config.toml
arch = "convnext"
input = "waveform_16khz"
activation = "swiglu"
layer_scale_init = 0.1
wave_strides = [5, 2, 2, 2, 2, 2]
width = 320
residual_init = "zero_last"
lr = 0.0012
beta1 = 0.9
beta2 = 0.99
steps = 13600
batch_size = 96
epochs = 50.1
warmup_steps = 680
Rows from block 3 of a small CTC audio transcriber, named by matrix and row number. Rows with one number belong to one neuron. Each number is 128 + 24 x the weight over its row's rms, rounded and kept within 0 to 255. All counts start at 0. After the name is the row's rms in percent of the matrix's.
After each neuron's rows are labels from the 100 clips, of 14976, where the neuron reaches its largest size: "loudest" is the band of the loudest frequency at the time of the peak. Only what is clearly more common there than usual is listed. The data: Morse code for random letters and digits, with fading, noise and interfering tones. In brackets: how many of the 100, against the usual share in percent.
# gate: MLP gate (model.blocks.3.mlp.gate.weight, 1280x320), inputs 192-255
# fc1: MLP up (model.blocks.3.mlp.fc1.weight, 1280x320), inputs 192-255
# fc2: MLP down (model.blocks.3.mlp.fc2.weight, 320x1280, transposed), outputs 192-255

gate.617 108 [135 123  90 120 124 140 101 142 133 109 111 126 124 142  86 110 142 113 121 148 147 154  93 142 131 152 122 133 116 136 104 158 113 116 151 107 144 155 123 168 116 113 122 159 156 149 161 136 114 159 133 106 152 120 141 145 145 165 112 127 125 116 112 121]
fc1.617 106 [122 121 129 108  74 108 109 138 150 126  92 124 120 135  83 110 134 133 146 154  78 159 106 114 130 153 151 135  91 146 126 127 101 126 124 105 156 170 138 151 120 147 126 173 142  96 129 116  59 183  98 104 157 120  87 163 174 156 100 123 137  76 135 100]
fc2.617 095 [162 130 152 105 140 125 128  98 115 116 118  97 136  92  96  89  97 129 140  95 108  81 132 147 123 137 166 103 164 156 159 166 143 160 149 129 151 173 111 134 127 116 162 165 114 122 111 186 101 136 115 131 155 139 130 116 161 100 122 126 121 130 123 123]
loudest: 4000 to 8000 Hz (25 vs 6.1)

gate.139 097 [160 104 121 144 166 134 135 135 140 165 114 101 142 147  89 128 145 165  93 130 126 102 141 130 154 146 113 106 131 144  84  87 123 118 162 147 127 120 137  95 117 163 130 162 140 137 131 108 134 105 173 142 109 109 102 132 142 143 110 134 159 187 131 109]
fc1.139 094 [105 127 171 166 126  99 115 169 145 147 138 102 130 135 155 135  78 118 121  98 134 135 110 139 117 117 123 144 140 139 162 144 142 103  67 141 132  92  95 109 203 122 132 105 118 104 160 140 123 183 146 136 122 162 108 121 122 147 144 118 121 127 136 124]
fc2.139 096 [163 141 162 129  99 116 129 112 173 155 118 142 145 135 168 108 143 116 113 134 128 101 130 135  96 139 123 155 106 140 150 140 124 144 154 115 124 163  72 138  61 110 126  96 122  99 149 116 174 163 152 114 137 154 102 124 122 122 102  71 161 113 119  88]
loudest: 500 to 1000 Hz (66 vs 34.4)

gate.632 098 [118 103 112 101 127 154  76  77 147 109 134 112 150 137 115 155 112 126 138 117 127 124 105 176 171 124 101 173 106 138 134 160 112 130 145 141 166 111 122 159 133 132 133 126 148 127 106 133 125 130 136 119 161 155  92 159 122 127 127 144  98 124 137 145]
fc1.632 110 [142 128 153 107 164 127 124 113 135 150 113 115 146 106 132 154 135 128  74 131 115 117  96 130 133 144 149 152 133  93 151 122 137 105 120 115 155  92 149 142 136 168 127 120  91 144 104  83 124 157 118 132 135 125 104 128 104 103 113  99 102 118 166 119]
fc2.632 103 [ 89 135 105 118 171 131 112 119 145 140  98 121 106 147 131 110 117 115 139 128  97 154 124 135 141 122 120 109 157 123  99 155 134 158 156 153 164  99 109 137 129 133 109 130 129 153 110 119 100 111 103  87 162 146 156 118 141  93 109 149 143 131 114 149]
loudest: 500 to 1000 Hz (63 vs 34.4)

gate.175 102 [129 125 112 119 132 148 125 142 180 149  87  68 127 143 171 165 140 134  83 133 179 137 131 159 128  94 101 112 113 109 150 139 164 103 134 121  91 145 115 160 137  65 131 140  77 160 148 116 144  94 136 130 190 150 128 156 145  80 135 143 136 141  98 130]
fc1.175 103 [107  74 136 126 147 120 136 124  88 101 141 175 115 127 108  99 120  93 184 115  94 133 113 133 155 149 148 130 139 157 140 100  96 162 120 121 166 133 119 104 110 167 148  99 169  98 110 121 101 145 110  99 126 115 127 100 134 132 104 136 121 125 138 102]
fc2.175 095 [111 115 160 102  73  99 139 150  87 103 128 122 153  98 115 106 137 134 111  87 139 111  91 117 109 157 142 117 127 132  81 123 164 137  62  92 111  95 144 103 135 125 109 138 130  88 129 146 117 168 107 179 141 129 150 100 193 126 133 133 126  89 139  92]
loudest: 500 to 1000 Hz (64 vs 34.4)

gate.267 105 [109 124  73 120 114 175 165 113 102 147 139 100 108 116 148 150  88  96 103 106 168 130 111 110 112 131  97 135 148  90  93 168 151 108 119 141 107 144 148 131  94  97 116 138 147 130 170 111 104 131 157 119 145 136 164 144  88 139 127  94 142  97 118 101]
fc1.267 110 [157 136 134 169 152 106 150 169 176 143  65 110 111 156 144 101 143 112 133 171 153 142 115  85 114 115 188 137  63 112 141  92 116 137 135 117 153 128 105 114 109 155 144 162  80 117 132 113 155 132 116 128 104 130 103 102 146 163  90  98 135 126 104 100]
fc2.267 116 [126 111 153 114 118 127  93 107 128  96 162 140 121  68 108  88 142 104  83 130 114 133 151  96 129 141 109 133 119 113 101 163 157 148 135 119 129 121  92  77 112 151 143 117 109 149 127 149 102 119  86 116 126 115 155 182 168 132 150 136 130 112 126 147]
loudest: 1000 to 2000 Hz (40 vs 17)

gate.91 115 [142 120 127 139  96 143  88 108 102 165 169 132  93 164  83 145 106  74 129 110 144 128 107 128 134 179 121  92 159 141  96 148 142 150 114 149  94 129 123 130 132 141 158 120 134 117 159 177  85 138 114 132 178 133 138 160 128 142 148  92 116 154 116 108]
fc1.91 118 [131 132 136 141  79 136 115 158 143 160 132 103 118 139 121 164 131 131 163 132 180  95 167 135 148 167 130 159 131 148 123 131  91 125 127 184  91 144 129 118 124 145 131 150 134  99 162 155 117 125 122 146 116 137  98 179 117 131 154  77 131 101 112 130]
fc2.91 112 [111 108 106 109 152 168 122 170 103 142 174 144 131  82 170 137 111 146  81 107 130 147 137  84 162 132 151 123 110 117 124 157 146 151 140 175 143 118 155 113 138 131 145 132 136 132 135 118 150  63 130 112 158 109 116 130 102 122 133 128 116 144 116 127]
loudest: 2000 to 4000 Hz (56 vs 7.8)

gate.117 108 [146  99 107 143  95 145 126 111 106 139 122 141 133  93 134 155 133 109 121 117 111 105 112 113 128 133  98 135 127  97  95 179 168 109 126 106 109 112 191 148 108  97 115 123 116 145 147  82 126 128 106 128  99 110 120 125 116 155 133 108 118 138 127 139]
fc1.117 107 [158 129 136  97  77 124 110 164 136 145 150 129 123 103 142 149 113 154 138 120 119  98 139 117  89  84 136 138  89 109  81 160 149 106  95 124  83 123 127 147 149  95 101 109 130 120 143 112 123 136  99 118  97 126 118 146 150 140 134 108  86 136 120 156]
fc2.117 104 [122 137 100  93 137 186 122 117 185 138 112 140  90 115 142 132 101 125  91 170 124 143  93 103 152 163 131 139 125 153 182 135  69 151 154 124 132 115 158 108 147 160 123 169 114 131 133  75 136  96 118 102 148 107 147 146  97 113 102  98 110 130  83 127]
loudest: 4000 to 8000 Hz (29 vs 6.1)

gate.5 094 [122 137 133 105 116 140  99 134 186 134 137 104 115 131 153 163 127 147 142 152 142 133 155 144 128 135 127 148 142 145 110 135 107 106 133 135 116 171 118 142 110 120 137 147 139  98 138 208 135 128 125 105 133  84 130 122 107 133 142  71 141 101 116 158]
fc1.5 087 [142 150 122 130  99 158  99 119 111 185 100 129 107 116 139 164 117 121  95 116 126 125 139 117 104 181 121 104 184 127  82 188 164 126 108 103  98 120 169 130  94 126 105 126  90 135 122 152 118  97 107 117 129 117 127 113 169 132 156  92 132 160 158 137]
fc2.5 097 [121 143 119 107 105 149 110 157 127 132 198 140 137  81 102 132 103 160 131  96 121 158 118 131 131 166 119 128 178  93 127 139 108 136 125 154 164 127 149 112 130 129 163 150 118 116 103 118 137 120 139 112 178  79 130 120  94 143 128 123 119 118 115 107]
loudest: 2000 to 4000 Hz (27 vs 7.8)

gate.618 077 [135 137  95 127 106 125 129 164 151 131 125 123 136 150 151 125 143 116  99 159 127 137 125 176 123 124  87 154 116 122 122 133 124  89 148  52 159 180 108 145  98 152 171  89 136 141 152 174 122 139 138 106 180 111 129 134 101 117  95 100 150 109  96 139]
fc1.618 070 [117  97 151 135 130 121  99 140 132 107 149  56 107 163  96 115 132  97 150 156 167 167 132 148 160 130 109 192 127 141 191  91  91 124 106 135  95 158 148 140 121 133 162 149 164 117 131 138 138 144 105 129 178 140 133  95 155 117 129 115 122 103 110 120]
fc2.618 074 [140 131 132 156 148 115 106 114 130 115  78 149 120 163 132 109 116  80 115 153  93 129 156 124 145 124 125 126 130 143 146 152 139 118 128 136 120 125 108 136 144 130 135 151 122 161 105 142 153 114 111 122 111 121 137 119 143 124 161 116 121 120 125 161]
loudest: 500 to 1000 Hz (61 vs 34.4)

gate.468 108 [169 107 129 106 154  84  85 158 120 126 127 148 124 144  78 111 145 125 142 104 106 118  69 125 113 118 132  95 113 158  88 168 130 102 194 129 213 163  97 145 142 138 168 101 115 145  95 148 127 106 138 114 132  84 159  74 113 102 105 130 163 132 140 122]
fc1.468 117 [132  83 133 181 141 104 117 123 101 172 111 124 114 134  93 151 161 123  77 131 113 137 148 118 125 116 140 112 105  78 121 111 166 101 129 106 123 122 140  92 125 130 103 107 104 135 114 113 130 128 136 176 129 125 129 109 145 208 115 104 109 153 142  74]
fc2.468 117 [138 183 106 112 138 145 155  70 131 120  85 144 135 127 142 140 135 120 117 101 116 148 104 138 123 135 145 132  90 122 151 124 149 150 119 159 169 119 150 107 139 148 119 166 101  93 125 138 138 102 137 129  80 135  98 100  53 110  86 123 148  90 140 148]
loudest: 500 to 1000 Hz (62 vs 34.4)

gate.545 090 [140 112 132  94 119 158 112 144 135 157 157 141 116 131 179 149 111 140 114 133 124 116 118 124 152 107  95 187 108 104 139 171 151 152 136 112  73 120 118 118 133  78 140 113 134 120 138 135  94 130 113 135 150 129 152  98  99  95 108 103 107 151 116 139]
fc1.545 086 [107 179 145 147 138 140 131  85 176 115 127 115 146 138 107 104 146 123 115 122 137 194 128 160 134 110 151 136  97 137 135  68 115  93 113 155 146 123 133 142 109 117 115 154 153 114 160 114 132 164 145 111 133 166 112 166 118 108 118 161 121 107 117 128]
fc2.545 092 [171 152 130 174 125  94 143 113 150 154 132 105 162 140 101 110 118 129 153 114 121 131 154 112 154  90 123 115 164 108 140 141  80 121 138 115 125 101 108 153 122 105  89 110 127 137  94 182 114 144 139 108  75 118 121 103 157 147 149 125 130 140 130 142]
loudest: 4000 to 8000 Hz (28 vs 6.1)

gate.118 103 [150 103 146 106 127 151 121 132 155 141 146 126 139 123 139 134 107  94 150 121 110 120 138 133 119  99  99 151  90 130 147 156  86 117 131 127 160 122  88 101 122  75 157 105 124 129 142 157 121 158  80 113 109 185 126 152  92 148  77 145 108 115 133 169]
fc1.118 097 [102 120 125 146  97 124 105 135 110 104 108 140 142 128 121 152 144 123 133  70 111 130 145 133 148 112 148 125  90 143 115 100 134 128 158 148 111 126 126 169  65 178 131  76 129 102  95 177 128 103 140 135 188  98 147 115 157 119 150 136 133 135 138 116]
fc2.118 102 [ 96  98 152 124  99 116 130 139 112 118 164 133 144 136 159 117 133 131 117 104 130  91 127 131 100 129 141  92 116 134  92 141 132 140 120 133 130 159 134  55 123 101 161 101 160 108 136 142 146 134 138  98  92 167 164 109 131 145 105 124 124 173 106 101]
loudest: 500 to 1000 Hz (64 vs 34.4)

gate.263 089 [137 130  87 122 166 193 135  62 145 110 116 115 148 119 123 121 132 114 160 114 143 142 131 138 141 137 102 116  94 150 129 130  94 147 183 129 173 150 163 144  83 115 136 145 156 132 107 125 118  99 116 121 137 109 151 107 114 114 101 145 135 187  89 168]
fc1.263 089 [158 152 108 158 161 149 156  73 144 120  98 124 122 142  81  91 120 166 157 128 134 119 131 128 138 169 138 105  78 165 138  70  79 134 146 133 155 130 131 159 114 147 138 148 155 115 134 126 131  97 138 121 115 110 104 136 124 124 115 123 137 179 121 131]
fc2.263 093 [ 84  84  83 103 143 148 105 136 131 123 171 120 134 117 101 110 109 143 137 122 143 165 124 101 132 139 136  89 123 115 114 132 131 123 100 101 128  85 128 117 170 167 146 188 124 158 114 138 122 103 107 139 113 139 108 114 150 156 140 180 106 133 142 139]
loudest: 500 to 1000 Hz (69 vs 34.4)

gate.361 099 [107 168 136 144 148 158 164 148 141 104 120 161 131 112 180 112 125 132 135 145 148 123 104 128 137 117 159 106 106 153  98 130 114 137 134 136 116 138  85 145 171 125 132 153 159 165 170 159 159  93  89 119 133 111  80 143 118  89 141 118 116 181 156 141]
fc1.361 093 [125 128 125  67 129 152 139 106 123 110 133 152  98 126 154 149  80 176 142  87 127 132 133 149  83 219 110  80 135 104 116 129 136 139 141 109 166 112 119  77 157 151 167  90 114 138 133 128 108 118 165 148 136 129 136  84 119 150 136 139 142 116 116 156]
fc2.361 095 [122 106 155  97 117 136 129 114 109 114 141 125 108 103  76 139 129 136 149  98 141 107 102 151 148 129 134 148 156 163 100  97 131 113 174 120 112 122 125 179 120 147 113 150  99 133 111 156 152 126 107 126 136 100 160 144 144 157 140 150 138 171 155 151]
loudest: 500 to 1000 Hz (66 vs 34.4)

gate.205 113 [ 99  93 139 116 127  86 127 150  96  94 115 143 119 111  98 116 145  96 134 103 132 153 129 108 106 105  77  91 149 132 132 159 119 110 151 105 154 125 119  88 135 141 152 123  91 141  86 131 103 116 132 137 143 140 120 137 110 131 113 134 123 150 128 125]
fc1.205 110 [120 113 130 136 115 109  91 161 116 126 133 125 122 117  98 153 160 123 153 189 150 153  99 123 131 126 122 100 130 131 123 163 112 116 117  97 126 109  91 168 136 124 114 109 120 128 133 128 138 121 112 150 134 166 149 141 146 162 149 111 107 149 118 109]
fc2.205 123 [148 159 127 132 160 171 118  91 119 143  77 118 120 123 154 134 112 119 110 129 138 136  84 134 123 133 181 130  85  97 153 156 159 142 113 110 125 141 130 103 121 154 163 106 142  79 143 116 135  95 140 124 103 144 174 125 117 104  89 131 156 109  88 136]
loudest: 500 to 1000 Hz (60 vs 34.4)

gate.231 102 [119 144 127 131 139 128  83 124 123 116 123  78 169 129 148 190 171 150 121 122 163 143 128 128 138 138  95 108 150  98 125 192 142  97 150 111  96 150 142 142 112  71 141 128 109 176 118 118 113 119  94 138 155 150 135 128 113 119 134 123 139 132 105 165]
fc1.231 109 [138 123 116 132 134 137 144 154 109 143 141 201  84 126  97  72 105 109 123 141  79 109 133 119  93 140 147 115 109 144 110  87 118 140 122 161 156 138 146  93 136 174 120 133 167  84 112 155 159 126 149 137  66  94 131  98 122 154 143 129 139 131 180  99]
fc2.231 101 [129  78 159 123 112  89 124 137  98 109 114 140 136 121 115 120 173 141 119 114 145 113  97  95 106 154 133 106 111 136  68 142 159 173 108  89 118 140 119  99 121 121  82 143 137 104 143 145 129 175 109 141 161 111 171  83 184 124 114 137 125 102 117  94]
loudest: 500 to 1000 Hz (61 vs 34.4)

gate.53 090 [105 138 104 128 135 122 167 114 159  99 127 123 110 101 115 117 129 128 158 108 129 112  97 104 145 134 137 131 123 135 126 144 109 157 136 125 132 126 109 157 123  98  97  99 133  56 138 159 115 140  52  62  92 127 125  96 111 141 146 141 147 122 152 107]
fc1.53 088 [128 121 166 155 126 148  88 172 114 157 111 118 145 177 139 122  80 149 137 137 118 147 137 150 125 102 120 163 123 164 168 107 131 130 106 134 153 115 135 138 133 130 134 102  83 151 123 120 162 150 187 108 155 167 140 153 116 116 126 102  56 150  92 151]
fc2.53 087 [ 82 109 134 122 107 134 147 124 106 136 106 116 134 121 109 155 125 148 138  80  98  80  91 137 135 156 108 121 137 117  84 121 121 128 149 164 112 109 138 136 129 105  99 122 136 181 129 143 140 146 110 120 139 146 167  65 144 170 119 158 144 164 119 128]
loudest: 500 to 1000 Hz (62 vs 34.4)